Rows from block 2 of the image encoder, named by matrix and row number. Rows with one number belong to one neuron. Each number is 500 + 50 x the weight over its row's rms, rounded and kept within 0 to 999. All counts start at 0. Numbers have three digits each. After the name is the row's rms in percent of the matrix's.
# fc1: MLP up (encoder.blocks.2.mlp.fc1.weight, 1280x320), inputs 214-319
# fc2: MLP down (encoder.blocks.2.mlp.fc2.weight, 320x1280, transposed), outputs 214-319
fc1.9 151:451591499466531438522549468551470541388517508547546469482468442582459466518556474488516505501497561513474456459442482501520493497556480547467475513553465510613471487565517455538543445478406472653542459540488479481449523590450483434471497496415523547565532475435439523520520495394512463472513494459565480513566446422517
fc2.9 161:447504494495471430444468434551491506425527561510470448500452392457471482464543504462522461437537509448526522582487568416610574460602492480476564514478492443559494406531561446524614456489494503531500477521532535455511541485511497469486469454450538486492578452477492558518574459449413513411478572461485557476535457421529
fc1.10 064:460461587480410551578471519582515440548489511407427519528489451447543491464533466468516547521417446553505488512513571585487451486504499515508479524540520537451550403523465534514545547480402599450544553434526498436439476407531533449507388432499431515495446524575538526560548472496565540475586441541454507513493536554515
fc2.10 077:565472487420505411529494514487477542504510538427468446534469488420468515474535620512483525611518536466473471531474589485444549477476589501480536520578568552482614436509568584541522473544551521462549483531450469560483441515517479539434413515569479502600509485558560462412587517467502481521443511393484577510464456489532
fc1.11 115:527504471418543563588460481461484481576464476543499564522501500416476531385416545430521526519484587598463570441401486415473445536432504491484496517526421493655573450432568426510562554345528434470613447466553453480461471463410485499445485537536457481556546517439566502431545476565482549498468486480549550575524551581545
fc2.11 114:538416533584431439451416455402504486488505447442494477483593553549467503516514473545557476497678539484532450506563488611606573384522515536490489495487606413467472548530488558462479486568478443508443527533454532568573574436517463480542470461462531471404412466505479496614526460511480524464513513469443404490473538492444
fc1.12 068:463411491513523449525381458451491522543523499417519600489502460516561568431488514558458462589492435520493444440411461533536455536552533438410458501438391466478452480494464513464425404549554522531539528492441512507518517524583476547541577471419447487459496506416549389467502522447493424474492524432464543555500562522468
fc2.12 073:528459468532456489529472490507449525487529465482502512540617468439551603492522573510530379559367512381488479503580472522562515520443505447493552500544546464444487462482501479466438510525425523461486417419446464479479520541500616474491486516561472467499531480445487557424481450498460589406495493510598426598585485631480
fc1.13 067:492453496483527541426552507456472583483453564427517447528534501436490508483548489475603437534549541468551460459464638560622448507545558498534550423478419529545430418478522565475510511506457499539471431537483436496564511444464498478573500544453427481519472409487432467409503527426494571527593535492621542477529537412442
fc2.13 076:534495512481519472447479440393495571464404591467534499447497560537477408418427555490551435497538504507431490474551524464549486503484456606501427557551551415537504430418511524451456575485506516478515424481536540480517539397423480514567550572563435457556495511476473537495590562455418436509485486528528507531509494523456
fc1.14 132:500514489499493549456570509517466563465480469427459442503465403406451512523465454498588469471417572460450565438560497512544385532471472436425436498487522550546574529499518531569493459426498540433497514656530539508508502521513463536472504491520453547570531421400457403609529391459480495539618533532450565508574649516477
fc2.14 132:519524546479527525468519497499524521416346500472540484369394592517492552526420574520470568530497537575452547533540530569448507547423502436408425518483645463554447418543468426472601418449514471483428533523457482572582549579486506492490538577513485470557507445422527520562572490502546463514496546498521470544564481474541
fc1.15 139:472526533470456567407568452484461589501532451524428431454499346428519537497485523511528503501464597506498461549584526491500508477437496461519374530639521477539537497491496511547543445397472614431557488518486547452572510561443467491500545553496509550595580478452480406586577420442530524556547590530456502538552517412614
fc2.15 139:528638536483452530418529483474454476467456531526445465455466515462460495483509594516509471512514491585548489543573578552502566451543550375486437500546620415489523498462482539539547424428463447501549404501504538509635551554565474510535561561475500453486492524496509534504509425526546605503500580482523514496459544483578
fc1.16 070:529463585549590492536450523536490464507499560511526527511501528518572453496501443436500500549497507472485446484570449435476415541528549505474507442464523490523504418462442479459501568541436472528530551499443565452484519495517538422546520527522534388492487501440424496491571543517541445513522473557427458489556513521538
fc2.16 076:580549527527547487427564448424478504438443452487438549484578534487570488604530584535545561516558513495544542516585519574475492488478436590482497536629612548528542520485457511528438531494551422473508532435513442511400520456391453500530542520514515425487434507514555493476550470433477499479421545510477522496452529556533
fc1.17 112:508488528492518493483498553473534428521492504472491471512538496480440630450514498570653478456498518503541497571508471490476427496545434529420490527477488498473529569484576506483535461531500529567459495539448531470471476625554528507445469371554570527452470462466409427553572560399480472538467446433429504500513599372494
fc2.17 099:526549445476525553500519483465522509560484473472405552550502566572559543533496504500499503509575504545503434467554486515487514454476560432375468500427562547463534511512490544560558449537484551500509485452442555522586516473485426553621409641501490539442457461522550453490520464528514538456477488474515441514608559584534
fc1.18 095:583476542518536457417511531456527441467522477508489549447448478522466637529561549431613516488527489540496506448548460515476440522530515555436502487514548471482452527478577450558611347500469548491464491551479504472511490571486443501454451395534555549508497502428518441567570550463483463547527540485526509561555460448436
fc2.18 107:562559448465534520414571411463474595490497513430431519553486550567522484475391502467440492433454480520526464472559468557550438385463468403464364451563459436482490548510507432478546570417487495478494474575469501526449494504440465497587457598432448445474457461567512472536522526469557488483433541441511579628453557530590
fc1.19 090:478590563411564538522575463462544503485509519543526531552504443515498467401531554435471533620435523511457538488490493423418468540532444538504536478649485537529513570482537496543548507364432432532452433473512434510502445531446516490581588501496421524510502497477513528462460434481500462583479494462533486510575456543535
fc2.19 096:522457468595444571426529606560504519444533506395436450419460509543491502481495491539454446435557543481518393592562545590544593436508428488499539500369516499457450386419468505507455535604482502484463495500498563519571506478541510546509492449472481407479408425510536553671425501470467426570596513509499462432479473444500
fc1.20 068:467605521489591548364338534516620468522487540497556512433494627531595505501584386533506488521480525489480471509531488567417511515535555451442504481478499481513467508441485546581469557504444509529515515616466431505552568499451473486511462466515481590561459432537508532507518551506525476525500469490516491452417505484509
fc2.20 079:492488495484542487508481446421415542468504548443527384454425532533547454555609456487540518520514399524446496516511478530427428507466522475457514490503522461469488526462519519521453554438502560584552538433545441457446503457500474503530446543509535536486617434589534439507482549493508418414451557477604504459478588470458
fc1.21 121:529482549484567550623510511493475463503558481526509504494535516535502476550583597464534489529500554510476525536490433429520472511558502495437497478486462542548496476478525468548501481485518426486543481563503477504490512527406473493509493529553512520571477395420500508467540512503507423524500506445527435523597559534519
fc2.21 111:511529503546560529495369602485531496556495551533541532406547526407543540432446508522523517495544582525512528478516560426468611554558515472469536534441556536458489449453464428470584489485539391468449509514529510592469553454494496496594476563503443515498554458498540497549519424519438497506377468517459566514460509562490
fc1.22 146:450536536551490459496620516562476539475542404487438416539490477443509602547462515508561539488395565513479450481571542555540425456457545474466433554528501431559523531499501535539492386420531658419478498631486465442504488518458525549417474439547533548540578471466489418567528540435545512510557531523546497533510619468534
fc2.22 162:491552467477509578477493540482445513446417468510459472469450597558440596516417543549501522483490498552486430517563537472523495512463502434468436504477567461564556434559492531537512425422513523549496430495489498554612509557497466498521597597524537450514518508487510484548478542485669583472499575523525470559516471461504
fc1.23 068:472406594513519514432562443552506532496539426540604495521402557480519499545479509472490554484550554617476473408536496460444510521460466500503497528613490452496680482480403503502586396433436440521448573523576467521443572511433450522478509524437496484478491533504488502540572463495476437479473570473534516506557396549516
fc2.23 076:443491470593504520491557497622485474485467474592512486538463541534417445558493507484543479550515426502483441534512545471479564402536503555485441416445608495451532425475481493605457507468540467407513498469495432607591493490460502480517559476525482459454444539530514537474620563524469540524531455538478447478430503504487
fc1.24 070:502481545408524486483423503386554462522512478501366523568548575569516458541518465396474572559449468476449434518433468491401431526492495470478362594426490572475534527509455489491524486530498482547513480596529600504566473565551504445524470440585497484476446509516511486407500475452507446581425506526521484516505553515496
fc2.24 071:587420474456563449429546459501386470422516497502449587462572489435516484545447587478566622485541494448530455521492423551477488558478511551483452483500431421536532543536503467521643490520446474495476589502494519491454479445470528549386543536571398540452453570511433483506457572524455518528502469509493479534535560413504
fc1.25 077:505493493508419548585510575393507515556471542446484596559423547465523511535492509489458464540518472481494517443481422599519340499523516550473437441512455474475544428496607593473480491470496474532560523513497464506529507482528505454471497506497498508453433558466533397499521447512529574492546514491517564541562504494457
fc2.25 078:599460442574585545524487445535620535461458527470463557501451527466517470483521542580492442472500483500501501518479578425605566477422502480503630411548513554497582463553503509430470508502527547495500452526505437541535436532392467521550502517577437497385539500511507577509517450419501561413469584528538443519531454475461
fc1.26 099:479567556521385454544551491479514442545438425536537416555549490552444378469541489481562558512541474464488494444525522499515463415530484496523476510579507473455492570494496492520469495518472498509565462454397544488521454555504474525448504489459496534515479486501496470474522499463546471552473475461481395549513480441429
fc2.26 093:568407536515575533407376511526429589516543521439435483476468523490457494497461507393551496477569529496599387471516568555596522456512480490494528588484395580447481489468416517519486446527459434481513531526458462453528523495497465493521505514494536550402509458477532421504569508476345444549498513481384577469484496480496
fc1.27 073:518576507487514564504559400510474545478488575463470437502487524491519481521500503472505546552488554495539522464555514518480557517519424472517529511537411431442479538449568509495513444545446492461466494443467429544541484515529506444482457523539439534579370460510526481563616443552472514492544552417482508497510580433437
fc2.27 071:541537519577507429615464473495484561518543455502430495413515431466525452564538474491549523598479517434618425471547431522579541476520568419498440508465435434495512526496431524582477474563450536526480437479454497456481595448531462461498489585499494452629543529516487471601581470503484608579492402550482586476562465564469
fc1.28 100:495481485448510564490570503505461521500446476561461562561516437421519501405485564473536523524545514520560516509417446402422477484588481423531381411560549501447575520378504402468581525378475464492581477507424531522475483605486467486523469577595451470563543480438516493493519371510470468544501545493550501484517453521631
fc2.28 104:523527530536538562447524537568467594531605539465489512467542451484492473521391498490478542482570532499584524520588585520518526487475509507500483456502609433491526502486465474538543501531497411458523468513522581647591489611488368526513536540488462518500534511463524602600572429525474519480498513343432529435492522528582
fc1.29 076:382569506471502456469529439526486458526459566522427572468474545597444585494454509439562432558482496562475501466500350548418487540584438524597544445439473507566445540538483546520478586454506566566605489498490537461386469484407540528488491478463509492438470458454552448510584496456513464405568478452477540485512547435409
fc2.29 078:522462492496471496487436492472394530478455571531467489538536427515565540454583507578487458490474575486520537504548578570539435505458499564585542499563434539520406484463522467489587451628544513512510499421562448582411580487520525581517523430551526467438491504524452425472482476524434549520526535597584543533496493506420
fc1.30 068:470432433524467474507490419546473479523479526409487571520483437517509444539559458522496475519560469533543547549504511441414527488501491544456543432544627403441474426511381502559511550441549487524526437472422490499506524546503566464531499497562478468485420551474595444596539476603458599619535482512549432463467462515568
fc2.30 078:539476547506525471561543506515580533496443567523449524515330564559519394490524523577503436487497463526536497558504499521554516420529518444509497612414502503499476479464567626474502445536476560472478496553479433524573407429390533518570515503492536465513512479495555366454568386584530444426529522516502511487511463591498
fc1.31 082:400510520506559460464544564501512522640553551443459532482542492496454537524529487533528465464419433539466612584500494454554462534464534523439527515551452542517469491522604443564513448423407554470510458548579533502491463532456419548461487571488628528500490507503462494491535446498548488493594419503498549583607534527491
fc2.31 087:540434550582550485523494487612506478414499589527555440469414472486508440444498541448530548440458461498503517510493557525449523483553485518483543475507465501514626461481497454500523460559475460504479549610611435563569477491527560596583531487499404483521470429568476499525453507572616517588485529544523606485569448546536
fc1.32 095:526507536432565548449503452422427514503554462485415526524526390415499510452542535427510515584546528476467582440458457438526559548525484508587466475568522482574525587410423489576581518428473544484507411556447528501471492555462482543545535591509430500580484474494518453462522410504409511499553564427428470523541530511604
fc2.32 093:580559490529518536451495505600514540493543488501510499531575511440530385484495512465499586499589495497476520517532549478439528493507553422466453485549607548346457464439513510598539443502492466483499497537526409604503595554573411457549529578448487466470460500637499560579602430498504480514502429394505500532522451455585
fc1.33 122:494547492462581559542597469431430468497498441522497548557561470409530462520491509521470520538513551572420550430401444474529472544446480480523443497516487389560501448516532495519542484460521579518471515647419531517434500490416540421483487438452459526536552442472494481382488452511468462541501548574544505532600600483495
fc2.33 107:621558577457470511502509468503463471508572451466484495512557488516518386509522561381478577528492610509449560550588587519431571470427387468538466563439526594426408478471524467586534508536513549490601546464459516463532476509458556492512499525446423587562484511527555541449502519512471411475404487454415452560443557502499
fc1.34 072:525456439507427543490526484535542554450516588480550558426564557483461541599492570463515578414455534597415498450414409476476349448497518504568455471450555474512480563478533492561437519517496460543511523474469536485464548504539514455535497544543450411445428517577504501595591461577576464532467444505492563471487478555464
fc2.34 077:478514538495507459549474504415482448469519581499523450516511491503493474420588541473446492470479543482503447515551516433528506510518568446574517468524489496445380444435484598462561459543530417572425489539526510541565466566563436528499554537509521606461573587422564526534512498564343494460484555467546536471504473493526
fc1.35 092:521600462458510527475520402525445438493466488582525438516470431486475506462479458461585533514587500479442487465430506454558515391436537520556444514611418417492443484517483476568503474493474586440534409478480413491567457466400527433410482464501473592540528534523488508467562493555454473579532527494567542567516498478463
fc2.35 077:490482521465427478455588490506525634483618520420457443467499555561530441450530559440543596446467502421487453535517493516452569445493398566591485501406510502411432586476456474459378515470500509543499462531554458496480543482504484479465441388475533518527449490457507504529545496501502501533593442515429541535565441582440
fc1.36 095:530602486455436552552458434452482507586476535479563553487456510558574574456492466485542485420511544461589539475406485469376494458526427555504533488503486493557524480532568542551546511503494451601570471548437435510391522514431483515515481520564607533481493490437508447506523542437553539458433453441537530601580543495537
fc2.36 102:579490513515528466491522560522477489530504467594494499561465494527512493505497533518461494674499474505507584455454525534504526594452410525608494483531583477561514448334471504415505515535509431487546429468518480520494573527605549432473600571590461476476502564478525430513580503589555555585509552492444473507465548557547
fc1.37 079:557530512470471544583406557538526511526517443505502466459561499535526490562463489487530468498461396450485455392479454541473512484522574522487554466483449543562505481428595569443503501421514623513478579548444366448548548553427526528365453469422468611503577492419529449444540471563532481507527560497557433437551506565469
fc2.37 084:549506544540511480463489461613615491471504550504540520532444482559467497369502521502548447560544484580538530534535539514461494515530546461481542531465538526454467470443450500491584513596672521551574523469553568582534532547511541495558497571482518503440485645536464533596477457472419593544483481516472515471447503516490
fc1.38 097:444545441364525441384493428523538489603560493502479489483533503485449590517532558465585520465557469506510511434440458519497584452568531468535480481436444480527550497488546479522508448483482447538485430500522484461505538548389544404526431459462471501539496458526507530519520532489515465479548461365475506566518534404496
fc2.38 095:477500483451451443525447482398527540407468514476546534492533467463504508401477483509477465553519576534534441468495513424578458515432506430564484478586518474470397583523460468471503515519495464519422569445520489515474490533629509463585511478513475507508581508465500485459505477551416510518446477502563415540465475558516
fc1.39 073:499351528483524497491451533472551565546574480539462652520486497522417478624442524474594473498577500561482535560508467510557512553547524535484491537487514532534577536484500476459459495525479562427529526489538504428548586568477460493571406548486492432433525527553521491491425494446420552486506518418489462577475525553427
fc2.39 080:526500588484582497487582516418479442572519441345508457478545503612421546538529540543463482539448532515489456483524532554487502535393450525484509480521551587579507407397456546595442422467419473449473502572434603477508462483444386486514512589529592453514496411510455412511482519513445454506576487502518481469513442586530
fc1.40 102:481485473508496483417542530531454546599575503438501497470602497475478484483480452537561455470412506438553483470549489513555439501520522517575457519561520524471579504438524509477414523479498626458494525481432577523443488507563573541412483374459517562556580483595401470515451435471511500554524482583396470493483636469523
fc2.40 104:386469472467511447554483487484491465425454507550513540489471534542430497431521539479513451524544555512514515434482505519432533543412491414504502475484410465553387451572445439486528500567572437554442483440497428511489393497471537538508488511539466471548494547505575606546550479509532490454447576551600523599543414609461
fc1.41 069:518550487472426413512548413494463431534444512514441460502543511455538425539460505496562601497513509495483514577581472539476494431510516477458430480547551538553517544523536541541525484526392489500498493504522461474462526480563456434538459558520582611493449439487533399457470520556479534532468505502530431531494518538491
fc2.41 076:484569521516525585525429495389404565466401558576554536455504528553560494512574454490457486524555467472480419525446483524551515600504482525494524521560508475541515613548492587503456490404520495545529451547430496475569513437489573490561488502566508563422495539572475558511534490522450524576530592551517489533554453551537
fc1.42 074:508478457508490534568587505506523491501484457488514465496561525435497491562515518488493551468477509555504544423536478578582478461488458536580437443521392548523565508587599541410425520412552412533500524479487466611475545547510543470473428493497442500482542497473438506487523533572567516448561506545479486514489587532480
fc2.42 076:488572500533476509466506498503556545468457421563483542492488496529555570459506572429475433505496509515517522373566450509417486531540449486493491513491593418460573530462515462466624559443549502421600424508409530492467489519559402470628508494457417562462542540455485404590579527470441498533428426624642506550501499435483
fc1.43 130:484584492480486400483552501566472493434454522581503510482513510497460518451539526524551508494459514566548478433500477496456495513524498499475387519529431549610471453487533448510489417488426535590565430544445476505485509587453482467540530489477527554528537461447474488521474489455502482471544496463533487528599500396534
fc2.43 126:423506520492493447420501430510449466498428524473429424551456469423460539452444479466504464495488537462548433486546577451546497408601516514487510491556447473632500473438498433521613459489502550538552475447528486330473544498489523461477464493545579582543640538479417549572512527498443491456500491501517486468522466467532
fc1.44 117:460643491463444473508525460461489490604536429556490534551539476422461533331486470433458461462448448483474560494406490440525472488517536570558532434563453465524564505463610506545574493470451522512488485458532503482462480554449501470503476428528510497489505561473506476389465514497465548446457469454556596556565483509458
fc2.44 109:457417429584500497473444543472557553468540540642513570511442449478495552449467550496500493554564515462426482564523572482549558626418554469508549498495557480517550507481509394490536487584484484476444559440610455527461541486551441516515520461578482526492551539473478494454452530488530549533420471580452553384517485438370
fc1.45 088:501509494458545475474487427543503445513523458504464616506445470454507626515503397466503471424474528466552525519468526477435524489497532533495491491566479470552557498444605479555539451523434438535577442416525538483462534593609454432481509409483501510490459472598515580467420502504544488451463453533546555568393524503534
fc2.45 089:560440412492507512466451528450482470475531565555546555539486488482461554544455548507484477486503530513540522544468546468581553527458511449542554580482524525547546487414514426502398452556546406496505451434537499463576511592526506446553515519508498553520508598509518451496541562523357571487504562467457482479474485540416
fc1.46 095:520478528417510515533462561434566464483540459533430383509484496533527504508510517502513420521516504501510505485511491396528354501538471472443531470497452525471552529515511377511585535435493392521475440581410555490511491476522493476527546525450581530587491458527503497568491468468493417476494574505473436537591595549508
fc2.46 095:580529524531482555506418551648499499469475599498481509499481510387457496530383611525531529439552520488470491516527539506569471569490524449460542505459561535512558547456514407459546465432496359456477480539466554525559500560590521477548531451521429495498522514443488533589540486530410538506471490452480501388455509460510
fc1.47 068:471495467508502519467488488427478508578463415582442486598500454577567444487583543380459585430589546549564522504425551521457463527496497420504456472500527521600539487506489473505536397449494516483505476479566486566413519503541527486590503526470550470536529499538445425508544518372623557544493431423405528515446512525504
fc2.47 067:468530439526541576511558543570522443465503364557419439446586568571485506429537450575472608538511542457477471460509444534551522531517357490457552547501501555469557551484551468502589546518477475481563572503380505505498500588523494549537558513550473474562434532486559419533565519571490587499554565546494465516545461529468
fc1.48 070:478515583473519626490524466490518595462542464502537466517463493509536561495502524449506476562465525499485541477429529532575360548461614493479453565619455499532479593526509448442434398484602532514546382588489491408530522494475497542576521587445499463419450492486546475537486519496531489526480475563539517513499449535512
fc2.48 086:489460400527525450421525503528558480486464632491538547476626495566440538556521548520601514554551538470498406502565481547498573441528468532478504417547583421560427484426536512443613500542553503513524553482488522540480539502581445517533542534610491431609486485459497486527531463593497451485586524402590498469445493504519
fc1.49 137:537539501419514465558558389548402522480485480502536455456538486545514360537544499478426610548459607501424571479434477473450521495492485492583490560557433544520418449558561463496547515547457467557491487519500490557426509519384519451499455489408417563624511471453465536474440526513549504544479464496567449519559597508540
fc2.49 146:491502548485506426487477498508447473462481443558471460496501431473521491431515462479502510436473478465568470443573528372496568466546482518475446554573448521501439515480480475567518426484510503508549512535522580448450561590496595457530436500436489556484543535432495553538523531439428420564551537497400591542535492452551
fc1.50 142:531456455425587569588496554405482477615523534458528553525541423420514436533582600499525517573546531527499545333447467424521471538577501465467480447474497552499593517501476474495447485404479449495529416538488596537502499434547516478526521567568475494603561504467524515426521366504429444546495561466474503525510545611559
fc2.50 145:628519469509565535519488498479496607510557568470467584485551493560498489552521497450484514434573531516501501474463522538563488470488512439468484432493570544469504507495426430422549547558467400496511433522486538528535521530476446464552503584474419487520485480491557536494546370524488471518494523439460555511481534526558
fc1.51 157:440509482460576545478599463417470469544544414498488506553546435437536406549534557501464557554532568454435583454365462488500512581553461448514440449526490476542481476524461512505458481464494568453514513560486578579447526533373532469528505478508393529609492430450556429438499429536516432509499513586535567578629560557554
fc2.51 138:578590536463484510509550443495451542546613466381492517534585473459552341473442465452448512503514519510572549470518520475435547463490414527559533616521522450426441556472454517559514496547528482396591613494493477535502513481555617509539410585481423539572426517525552520507534457559448520525480501407430539612481507534571
fc1.52 070:452518473468529524455598516473461558536611468447437464402547443403483590501548381480527517426487570485469519496515421531554407433523520518462484528451464499413457517582482441568528458503504491461545470506435621428475480482499557469399518571614600476465545558507470553574493515418486482582563507546481567495505547441497
fc2.52 077:427504434488398524510421582449526438534554615500553496423536465468484509564543566514564521425582482450517496514469501559472602524478522513459505471585430559465497416458475544561547428522511464494408451613452501525495483569468503492466545528622518458599513442521550598528473504498398403454478479423489513546476543494501
fc1.53 146:572560477437519439453512462564466560563541528564466524508461390459522587426524505498544534484521562489462549465438536478481559463563501447497468520580432475536494477453509440579522469493468380542554419529523596479480522585423501401505484450457513510503514522530391569482521494491454487440457477482500530582637536458489
fc2.53 150:464479538546511355453391472569520451458499557513506497455536492553515522549513532512524481455532466512481579548500561365468508545534516479438524483479469432503453477499513514529495511570552445543556489452538501453472492502554534399541524488498544447394538556442487488543518487466449584461503524507560541423579502414493
fc1.54 074:543487487548499446477567525462544387543508458485486512503479532508423491462453428459474445481460515563528521495501487451507423585532536483574444479481496448498529568571598411444450469436490485486440467496491499527559560501481491541473428525561481631453560555529505460442547497628430538485610524495480477456534496513505
fc2.54 084:558526477503559495521564524567532576567410440520390467464577478495529525522396563436554513472466539488549535480542565415511528535421457590545497517518508575464568561503442582587616541462442540500506527461544543454571503546461506490643448586478505459532508474490451517520494532529448574472429463490443409542404471547587
fc1.55 071:481543453406488469463551486494512554540538491446527499506566422426493466502425446513525516530581558412505462551543602472450547480604505481496466498500464449550476560447528549569543477545464479493492500464468527491474474472416542454575597420553521492538610461534464545554527605556507421534478406451519494418476511517463
fc2.55 071:494436499544523424416521499508472485499469559522449558528458483500449527516440578520412460536533474469522448422448401519549556473527508438545457520543518474478422472451493505528458490466487474548396410431534507549541500506484482460516568558482486442556513467531516554516497502538483554549513486480445506440486408526514
fc1.56 099:507567556492505511431537518517484621575616501499445468547532486389445512509532447481500435513454502449553453428543402502602478554558538477466492510530452514474542515499547580565470450502483662456556441514447579480548555482524481558424499407554478505529482522506423461460523469483432556504491587503376567436467626450516
fc2.56 116:442535426459483486589438530473474452471445534546463542491417560590490560511492440585479547481526449616511478517512541507408537502511440411476474442435529481495417472538463424453554529496477401601500414466425501478541479590479499440550551586564526533510505537411523493506537502487567480436497469512558442576500461502504
fc1.57 174:455617506476482501526525401548494456526534473542486547521583450459536494403473474386467450497462460495506532519490524440503466504493533580509543424579472443550526586426590495545498490463489541500555489432517480468443510535486446505496539420458454477482486521514496473435478483519506516513407498479541594528587471450492
fc2.57 152:498413499534514447456452537529598476459489503604530571398468473526494514507466511462541438526507453508479487608488595464511514585502568547538499467410569506488579538465557453500527537563539442538480540508535481515498512495557425557453534401516494474379485595440480491450425501555515573511500461498506553465515421507420
fc1.58 072:542484551474602544538576548559554514505571418496553464544493540503575430430523556509491398427504323485486396416498539476484543584445436596433557459487544458488411438490477502407481508463500538573556546418542484549458497478507553487539460501512505560555551497476530401482502469454584547450529572483545486511469522531451
fc2.58 070:530475625487535559353469519487502439480398569433519532523445470459506521449459448479511475525405466577535582553426470559423534536491501558478573626505553441455357481426418465429461616535571453541455511593534459524445485622495544531485492535438473432485509486542498629439486487557590500511457487482466468469526530471498
fc1.59 071:547539485492543605501568537568467585547442552403601409466464526474458562510469420555381447445449462541476442503464458595484519555549512531524438543549564511540506449516530489491463614573427631488504437514422478521537483428521610494555419559462441450482474505457476538490583506399445362476492554511435439479513494450506
fc2.59 070:577559455560440494539449538365537446537553517552460577513439506446572525452456578520516492347505566610580470453385547538474533507537420444466471510486492510490465502493461474443499565470498537505517537516511418487475479456480555503493462565510463455458454546535414522546432400579527496506424549434424649442547613403561
fc1.60 071:452553630512424496438501479521484510516531462374531485434404506523471456421532517508508439450501441496530411488467461503549462505465489578512540398544492436596450517477460476454503496520556467548525477503540349479449525469516467513533451496502606521519507454493566498433541507469504491455516520484514546495566628472514
fc2.60 075:499447454539532445432501500525478523504508531512456517430509495509498518465491467495494414481596460465526490474493476556553501479447493493496512468474401543550542387533521473581464580576502526601583477522535459552512474479590526577445506385505546545587481534495469567454482509480524466506554480472554474387473512469526
fc1.61 078:490525514556417496545562508490456447520533429512544475486485537542502497585563461525536480466488479448493482556497471522565452399494493490469486541499515489403486461423572397515552470492512572483459483459427537446500579587511556473531497433427468576446396603446531494561544471381428503555555453414510457520437528477445
fc2.61 080:486566499498559482500558458437524579446558562475391567468502509515583544509459479546568494498542539601494555527503483513469552556589464523491484570460575496529548509460507492460492546489517518522519514499439418517485479491538465424542474575579516519462474529506564522521472537367337549584512467543505533456465513546551
fc1.62 081:443640563544449527524551450542549454491557510488573345454572508508375438547542534468498465520440450488449595462558466483433454470585483481559487488450456424538437486485547466510543396530441494581492488507496590473483490461387426502344491559465487436522585457552554403470516440475503463519469517449416475458534506404524
fc2.62 080:465478539495468490417490479480455463570454476520449488405495465565487508511502533387548522558476566501591461529550422519557560549478483469527510553457538405535518459505511494561500493356554489474606427519533496449604606366470486526484489468533494449586522494552471480587457397415376569483533514498448529493516414469484
fc1.63 068:580448527526469571518536480466470523465515428525580567464491593483488479501445522454568531490477574475486500527420455421468490449511451529526515461527499527391525514526502440470469549490495493523486472521530436512520530401543515504454598468559527513537448583528503481471542535565541575575533462503573545437526535549427
fc2.63 073:523481537451517495510414510477528565530475492530535471483458468542458503481430450519520540513550442421550465530498550438536456542568419435628605341608540499420499533486459493428417530461555424510417500482482475453454442539538509533541485511526523477506493521512441389512574528545527487500514519494479514444539532440435
fc1.64 092:513583531517483405487554598463539508523542462411479423443524513614504482421507510406536466526544510450498543564566478552481471526537472629533496444583510523487450533472550469420564473579530540539557463577476446516507524606466496431386412486510551547439483475525502519554557447451440533614494531477438499499503530504482
fc2.64 090:554488430550600465476554505445477518514544557431382518508533556501435541558502544452524477515409493565581427505586476526473522464457479467468438519439530530393549509441488459572535577511435515540536483539368462508555557588442442448615487567555459506440482487533462487551536456475390430506429433460477544505487573434494
fc1.65 076:487490538509567436436561473588496525516512567490486461487452442425502478502472415501452438514435503434580432489595477463508508470530461559458536573484591453574523534564394558602482514395471530488474508494483505488500479399438491421469482461473499539555499522518489554545522540456517485523555466479486523512519487347505
fc2.65 074:504495494484503514448439472487481457433451484565551506437604478630557485462509509577507495495465618590540545453586545537524411485445530511461458421420429509489516440484470420458414434565532506520494605390516514539477534476448453490566457596434430567467428498463421426548447598535563557471462409507524461420465459497503
fc1.66 094:466596511440481580512489445488523468500526413531471536454525427421490477444448476451480430422525430485544451559436557500556454479479466589481520456548527511548491552475579543531501491394526519458555551470491501436477456513509452557415475383525494559476539462479496522405537488476497540498515515441579585540507553550518
fc2.66 087:549506468528566511401412585572608488451575507564516590460453561474448455463517575460466515538502475453397593611517580559514483562471487471499558548464476602510506520467488474530432518412561537547512486531605461446545550416531489528388478371524480460428541574402522490530384595601546569528467437600531392488548530500450
fc1.67 085:524587529559446482491533504495422464435598451495572626464534443561519430501527511545454559472538636544429555509540543484491506505494457509540418511494576529475513457597511441448461527473511528573564492491514497505477516537435497476484482511496477556553529449437493580574526502542473449540536548456523481454532491421542
fc2.67 094:405471518488565488437521422493431533485535434526496419472590465470535532437445455465590438487523488487518410489569503487569478478474491544612420543493465431521415552417448511488596525520568551616502489501498496493533584540544564436596492544568498487542486529436553446539534470483463473503496525448491570571448522454498
fc1.68 119:479631503469494477516483540554453575473494556497547476527464504506523512448521545441515517463451470530474511554454474419459471477586483493503480542532486558576492449520568403500538425461482469521546473532513570454402572588345480499506453459491549507451571504445396508549468534457509390470482466507524516461517567407518
fc2.68 121:499536572519481437548511490564470480488514515472444429455435532547426534464491533543567442482500486479500501447548520421548480478481493614493557558532489390582477492500559409498568458483437467592449484514455463445445511483497569459510447430499577496529643509445449481549604556417414483401533477539531536501513529435539
fc1.69 120:419517505446531551504583489474395473536544424530450490541525454432482493489523405468520489506474534521452510369383413502553447537500484509565429453484517432554559466472513506499448465453477490482565511532434532481530475546372572493493502435503493500614548537496513427421507529527485455478532479533499559538562610546459
fc2.69 103:656606570507494515529518490519508555474541441490487521530576565498576419458496494526431529464537538521534495609562496499477599532452484391537526605403500522402506542474469486514450514552478594449518555449531459481506548430602455515579405484428447503499453557552572533435517511555426519456506493400478485553398531607481
fc1.70 067:416457499515503537553479468527485472429481379514465502489526592538472548501478442461467462455449531507505556517484473514573572478521453463480334532542436466498465490525521478474440508552431567570588513551520603574555570584405544489417529467492488529542493500507558539548533577511448541437470515385556521568509423539528
fc2.70 076:588503566515447491535569499467426478545536525567504644485490475534559551469389502502524536500572513475588515447427454552447522523410592460472484398421490594590463584546462537553516495564583563536515468471425506441542567485496470524592481457427502497540529575455539525474494455451475525459521478369496481471440505448446
fc1.71 115:527552465467558489438511524523446525548501464546429498511489507483454539525487504534522496490378526521475504487528478477530516495510524507509479505486455455569521466452544509484514467467534495645558393516490496520472572620405528397447428413491505538463601519478489418507527468452459474504479498472526495462563572503459
fc2.71 092:496467541454541551512505443438527467458540551543470545477499516535599491502550516595418518557489410479541551534477472454490495463596464547530485547469495591501511480501469533394435516453492496425520591437538562565471403513491541482419419491540438461513492498577530475468468536586529545419429394559419485527532509550573